Weights of a small image denoising autoencoder: encoder norm rmsnorm.
Rows from block 13 of the encoder, named by matrix and row number. Rows with one number belong to one neuron. Each number is 128 + 32 x the weight over its row's rms, rounded and kept within 0 to 255. All counts start at 0. Numbers have three digits each. After the name is the row's rms in percent of the matrix's.
# gate: MLP gate (encoder.blocks.13.mlp.gate.weight, 416x160), inputs 0-159
# fc1: MLP up (encoder.blocks.13.mlp.fc1.weight, 416x160), inputs 0-159
# fc2: MLP down (encoder.blocks.13.mlp.fc2.weight, 160x416, transposed), outputs 0-159
gate.399 101:152131164102164087157153107172104159133174168127156124154089060182209145160162092107116136156163119168139182102143166170127116117184145092104107148121072097055097094137139177108096157172110161153150134109100147099158151071103164134124180121164102127160158186108161125141140121187180148183074150137131170114140107111161118092062155124148092057104118150134119155192126165105158094144130172134157115092121124151148154121120178182140116119067140144100171111129080116139086082145172108
gate.400 097:117138118146062094110105168081129065126127110173100173152134086171158154076059129104099122116160119151076138154099072096133136143139138132201172081099127115105083114116158073115130122138108113145110092131115113099105133155101124108148143136146158100142080162074160154142131188143080081189154110185102191195152124090165121092123135125190149178092137182079131113100098125176073181122133132133103100136103174131158103143053168175138179137134138074098064149118118095133143123107154116
gate.401 106:180136114136145175086104058129139195123122169137150188089150135085068070076100087088129127120185117113099117099107149117137158157107121148107139149168096127169149114174129069078105156126140089145154104094118115193114110135170126091168128158141088144121134155146076081150101166189106209128124129098153172170122121209129175127081159112144205133100132077154068160127101145096074112141073108126103133137149100158147087130153112125137123079087109169118138079094099137163127128165152104
gate.402 100:086158183071118134082082075131104125087131176154131127106087187169146133056124172124160167142097123130098162146092158164126167170117104140153111179153126113140134143099111099096097090148141136116152131170100132097092092156090145202102082147173107086189088120126130150141138136125153190082156166168107098124087123147172093136104162129094117113168120096160119106164172107145154145139117084095123136117093075108185184103086178172113126077073135168089127110069099091074146135189161095
gate.403 090:102120129167126142159124107162059160128129162103143149099131120146153130099153096111083104100158124191111142151129115124174140197073167139128097082150083143110121105154084152100132115114148190202117124085105131135171126169079125095110072124151156126138094106178139161169164155090126195132216128098109098123104158083138201148092057188147137112155112134171147177138136076115104164105161081149190120104132101129135159089150060169102179127138112120146163146100076077149147141112139176
gate.404 097:038152145139070094128152186168159156064127126124186132132168194149159138152068094108138151153114082156153108175092137173100094127127125134145161124188156129119101158143108176085103043154109081142128093096152132168090120125169106123127124172123113189147146090092159141114143199058124173121132131154118153110122148093115189124099185144088136169184094177140169166154142167154159123116141089163127092098132160151141098143156111100172123054076136157095113131106170119129131128155134149
gate.405 104:138161116090160070136128152112105062142165068132108111094170140099111140081091173115122101148188136066110144179145069145078118145144083128107116162124181129162110142112186139151102131177132102167109147106098143094106101176076126153184128135052157148079094182085143147158133143094091161138113155130082171153162148136154181171091125145137146074067090167135118106138078093103085085144150106137095166108176141079109124080121143081149149173157154093091116117144156181126100128106156184
gate.406 097:169192097073163102120120139094090166178144088173114141165160093099071118115175164122094097130112119083187165116159160127087144108112113151100092104150108157102186139094106112178169181149120138146107094120139112123160041115095156123063096096133191124134141136050078141114208204090176114153108112168142134165101066169098178129149133103134140135124148154126153145149143056113162135107140157140117124175178091135130130135111107102079119143131081110138141178141150158116184128100119135
gate.407 098:111126140143111106112138160125087177099087184113156128136140109114113118096097126145128148130131132171183152120096158129116141129162162066062128126162078086182118094080215113105161138121111106138150130053151172107171106093130128128164090112165092128114131121100117113118142064086160103159102100142075191087148145102069125133082172171163149197094150153119114083084070109120118090082081100185188131075107104142142138097152149123187118134139157177150166150074165154122120126090075159
gate.408 103:163111073159106098147156147188136119161188138194161142160117132123173109171126123121136098079117164150142133222147093164138102133162179111144106189100150134137174147158149200097118135132126179054128137077190147130155120145093098135138126122116124121130122111145188103099132075101123126173151133133104114157158107126058093157104107130111066120149106126100131078142151188143103197050098118153090100136156079118117100101103091166178105150184074177117103167118097159121154148148137085
gate.409 098:150101107109121149126110144080095154123084135152134117151180132177112083145150167085141195137130154119113166155104163148146149168090179167124079112156081091147129102106181088092160103170070124172106094223123098105096127145098102161134151129109154116127099143096163076213059095157071090148091113122159092087083085097093127089121115149058095112110085146108137125086160121172135082134158090141087104140146101194130142097134115088119088153152105126130137169127153116116043134121096141
gate.410 099:109094117107112173140120148077126145136154129073129143157129171075103119148146138164173169119119127119055167125072106086114188134118133110090090117055171132178119115123121145111105126119162108112120143134039115130094114170119172100121176180155162117094151126088169078161105128132131156114124104074185113138154125077135188111171142185143133065184073097096155123099083136119061117137145137157093094095154130121189158154069163090149091169129142143071176101162135154106071088150121109
gate.411 098:122134118115148147093096181183104145145149134203145143196137174147151137113170109093140078104086140205152106143074125155106172084117095121071146059164094089159159149072167107101184094135167182152072177137118069107141125106129086162099111162109146138131133135145110179099178125161072081163172097156113070106114092136127084114116141103150130150127125081106097109095144082138123090150160074135145195126096165140133111108143104092130150151119056171128127146089102112180144170138109117
fc1.399 105:151137072092151144185151125156160191178072106128106108177108204141157137092149118121102080149077096120124148160142133129102119102142099179147132107158130117139145119149138093093143103148132177148135119112073155121097137159165116102122148094185142125116148125064150116147067206162177114127128136113107143112132150158136123070139154174111116163158092096106139115146089120098091143122104075060159131085095073170115115154155131099091174164185068143165169077122155180099182189198164092
fc1.400 098:131174141085135163130073102155101175146189054171156145100170089120132134145130084123120206148068140154139135122125092115121139126133150127111115125144094133083126102175089116150167125097171117128082130144110104104108149133098046140200125148125192134114092177135087175140118093141145083081183146069119114109167147126158120119094122090138152129103130169098128193131122111144147140114091135138132089129090129104161122072116127085060144197136065145156069180163067073112089110179099158
fc1.401 101:167134168182075118152161115085124101101153095141144093163153162079128162109204113160123040137072104125146122077109082081151156169135115081170080118111152160087078097090093090182158141125152142152111150086147093112103119147067135128105108108175134131169077093156087143112125122147200132148099183064113150143125118082137072139155138110132115171100124134107156146174113171096142082126143128088074110131135132087130124175137136169142126102120090147040150150066135073138124143113165090
fc1.402 097:145120156116195101124147092042112060161106104108102148097092156117166160072106096132103099094130208117122085123116135101077069115172169089075173135091135135126167174170135112093141149177132190113129125170118079158124156182107093133163118075086147130110127152128122063139165101181180151123172162134119126136128119113106121154104113125103160179099153118145148152122101101180069157108164197167167104137138098158175154123086148165140090142136166077108130207124118109151176111124136116
fc1.403 103:107078132090150174111146129147122150107146128127124120054170144075109125121152185150138125080175118161153163183187138147144161132103165180117164128135127097088146150167100154089146157199139170068050202164136132076089191180134145071169112134122092194079162149113115148132125172148130109131124088141072125144120136121151151130162116098153139150141124122134136078086178152116130119094091120101154128156075167103159120113059156175104084078176152150152140111149142121081170103149099075
fc1.404 104:159157165138159130181137149089158151052172099148155080118124154087086139108129131109094100124097094149165080053116136161171062137122065133162160110145093128131121108098106105111144129132135088094165129142098144114153107160187146108152162118144107145174197147118114161121173120176093095126122111079088132143172149115154092147116098154154129064113091122054106138138171169143103138176111111119134145087135155090117086134101164172160118091120127100180055115093127184170205191158157071
fc1.405 096:137132119086113137090122076104152077161164188081164120178101124111142127070123123178076111122107105066139160134094115158135166177125138128118129109106135094095153124175067140154130108197127057185169151116084073143124124141095105140152117079173192174096155196100145163162157097120129111188109158071145155111160177151132169133123080123149178109115167093100125114171111134154167129156117138215154181089169124119098116142150138109140165147168118172153104143094182141157137095168131155
fc1.406 101:081123111154143099120131142129093121090098146133088110153079156107102148108100097130162105129188104101193091111105128180135099164101147163143110102178137077161154109118153180167149099091164143142091115160142076183098126168116145190162145113168078179088075142113206170132071127135067170138132078095115150152132128142102170113078115137154097132095124192132123146094120121055097150046081126105156112078159074148117114144078140140116077136104137094084107084119104162148115180176125114
fc1.407 096:182122091113109144149128065134094065165116133164131096178113190133169093102143169166122090089100143142199159118149149198100196078088108125143081187148097076156102089148111151147159177122088141142130111176147165130074132119110144154092082164162110073089160170138098112108143143161174129169087108098101107116148092147140088126131105142135122106076167146129129134146148093172142123141103096087142097147130060148104121087056137069161096165165135169114063107175136129130156133127135074
fc1.408 096:074146143135140124064141167124114087146114141168176132087147135078045151166139135082091111100093146088076100122137146117226070091113130155180129141141143097090119201178131090141093125144111135089159121147096163086144174111147143127085111118106108128144160093133090138133149131116123099174069138148072100103154148116102058115101079102074126130151159128122087121054077186126139065165134155096114104101153133141091146157133092143104060141128077178128146120149130138097096107095156179
fc1.409 108:114127137165118067161099199124119167161154087137117111184153075078165162116127081160135168078066142157157114108126124159153140155072171084111180146162095093096115168125174154094105080167142163179109102084112064145126093103155095178129120118087141161151118146068093186139122130103179112178068101120174117137127106097108168114138061070144106177138165120107158135164131153130116163120170139105137087181156109138162127155097126103126114137112164090082083124150169174112132129194094113
fc1.410 109:090155093115141155148123157114143099105137097127170159092172113126100102083113138182119123108170100129076114157113165168139147168148115102111109098087094108120092178183089172168129130173058117141180141122098142122073136108137122122120168156105148109126147074133074083149121134105149121152140143063087127167107199106159109047172092154163152173151138085122185068136130110073167092117147137090086107130081176081153120095159146117112094133190167118097148163136081193100127060180122107
fc1.411 101:077121131146112168116078155145110087108118138103152092096133138132081151140115124104076181104109155180099138184111141180176130086172180121120091151128164069129123135175143162107081100141126163081166142126093136159130114161109106143110128163065072158079145135138123143147118162154118083157154140173102144106110060076161162082110180149117096070114129108104178104127147155103100104141123150066136077180118112092191171143049161136169193112099153155074081157095105138137173156144151168
fc2.399 114:092137107145082133095110091128082075067098172112148176149049181137132177188077103157150117145109086188186142080139135175130158146142110134115113150143136135143098170135177159076144120132121103118080108082094162127162113170141113097165176114171132111125093099109127044121144099098199114127076133150154144176112112169083116137126107132123130132141138043112117123096125207120179155174173125144091139126120085135176131143158125115163151150141113057120136172149155179164105103159172137
fc2.400 099:118148137118097103144151121102168100146117128089111088038109098130154110126138113112184128117151106105131160210178070148147106146209140157147121157148148097189107162105111132157166109148136134128080099151201168170114141114137185127039127161148146161124083117140127097149138097110159130164096125120166129053131145149126134099185146130161124100133113097211134111195106179097100077104123179133148151121132072182142087106101134121077145067131129143186088152105144129153102076168111113
fc2.401 100:125157119156115147138120111165123083095137132127086136121118104153124159086181068088153133155090088157106122145177106119142137154115159105162113122180129182093129097129125101123170115107133110117111152129138118154155120101119168210100125172126114084061093149177101148193087078204165112112109114123164142174117124198170123100169152128127124107105123132145133156143167169176154090156082134134110139144168103147063147074093177080031100195083126176112079078156142141091076110151142095
fc2.402 104:152190113128146155115107155087147082147096071120144145092113109099151186074143108077122129048118111123139111069189165091166135168125142124094158149113107122158123143133100123160133075168111110134163125115083184122099158138100115118144131135074101114122181101128146083092164125150114111081130156121108129193140056202151174103121175154109078186105091115126151103123126134111095154047066166136082123170104130147081088096129105126127157149143102116171070151087143131193143150093065158
fc2.403 102:095109158072140093124086110154130162114112181129154134135193125152101119131082113110069135153122147130092102108135110114134131180117095137197133150145073088118103122116130125119164055096086122118149138107165106185124111162140122159122064106109166129103126153136087089163134136157106184112091126069161157099155046088137166075104145114134030151165102072119114148119097079091185139033125167074113081111062137101093127160126161123119130170161162111184119138116083148157141151143139133
fc2.404 098:134123085146158099148125094101117123148124172125142133138173169170118128160156102107182144140185132084121123150113098197156120129074067122144151100140110069140123129121130159067137097082109127108158140131201179169120139079145104156108141171113074158118179175181102107123105136157135138168099132109114092128186112170122154179053161120126102116169039147107120134177143166126077168126152173116141124118061103084066070156183146156160151132107098119190151094140111163093122128159186140
fc2.405 106:189127154157123119081116133084095152143111137156164076105133162131148185090162147113144087103081139173146085139122168117116082117174169114151086163096091181162109076127140155164083162134060150128133100119152127106121099188097073112103161120130137158064112149189065110109163117148097119080180119121123124124113164087081159181114142176113124127138105131102097111154160156162155107100141074106156101087104230122087098131164060136171131090196157177130167150161120131122109114121146165
fc2.406 102:105165123103108177104163098132166094102099083090137131118124098107099135149082112088067091083128080074120103142140097143137108150119172108144074128150127118171129131101119130132121110143089103176087100241130150134172121161154106112125113148092136102110150174095096174113149094142175137068086107120102152115103128188061131189143135105119147100052139132115096127125140137079095076191157139076113099166097150154134148087079185151076183131092142066125075137111127117154171100183137147
fc2.407 105:116103058108150137167168085152147146105130113150111171121091159122146151056140183117152124110105170169121085146134126180088154200107175132107185143097096097096211090140155127109113135142136142083096217202083111085126148155167120153087173106128082137140104125095109156131127113126091087136172127137168105108166121134143126199182105137106157082082115162055128116072164099082143137139149143134133147110127171160161098110092143132151122105134092066126201148068158126104116115121145112
fc2.408 100:144095135100131168113084046111133000225072141165132105116096121099138115177095099104142182095106112156154147171159105148137107130116111139110158100107101073097168151185169149088081154120141183127186141126124134099150127100123078100148182124143082123091139126131146115182146062117111095145159136109103095176180140119134113129069115168085137078133121161116152134162149179124101180079130163139115133133125147127133084143123143138135172109151126161120113108125040116094134112146136069
fc2.409 096:153134168092115125134180120126095129145149105142082128171079149118055095099092185110071123082111042151061176118145140121157123134127160107132135179083194108111100142168140109146102158091119184112135142094148159131121084143148112092154109092166106127186105147160149136113087166057144077084082097120146144121130172169176119144124121097103119111174034138121135132091085130117099141129159132112171105103106161149142105163090082120163065083113130115108152143113054141084170078134115177
fc2.410 101:149151139125160099141078173139138147107168134117109130121175127155166096127106176203086167094113159093116081140067091142145132151176147138129139129081104112095187095122123159067049093114114106107130152134135149161105122133150103155209083086155109146152138137151119171159179128164103125054120175134148129084120127085191162135106155141135174051123165086120086098146151199154111190178082123131120123143163148153109120111181085117093177126141107131166170091143142155070121093111082103
fc2.411 091:179124135060130127181097180116177139148143157122155107139052153181073142147102162132183127230144129107092099103060147166164111158079200127120153101091160162122156155107105079057127104157118109095142096171150125112082107163140141097078094137120134103101158130150196088111116131101131132103157126130143180105152123114164171102107118091169150104146142131106123121104091165168049082127081117100115127147155110141096118157193109131149163152101153098133155159120106130089199142149095103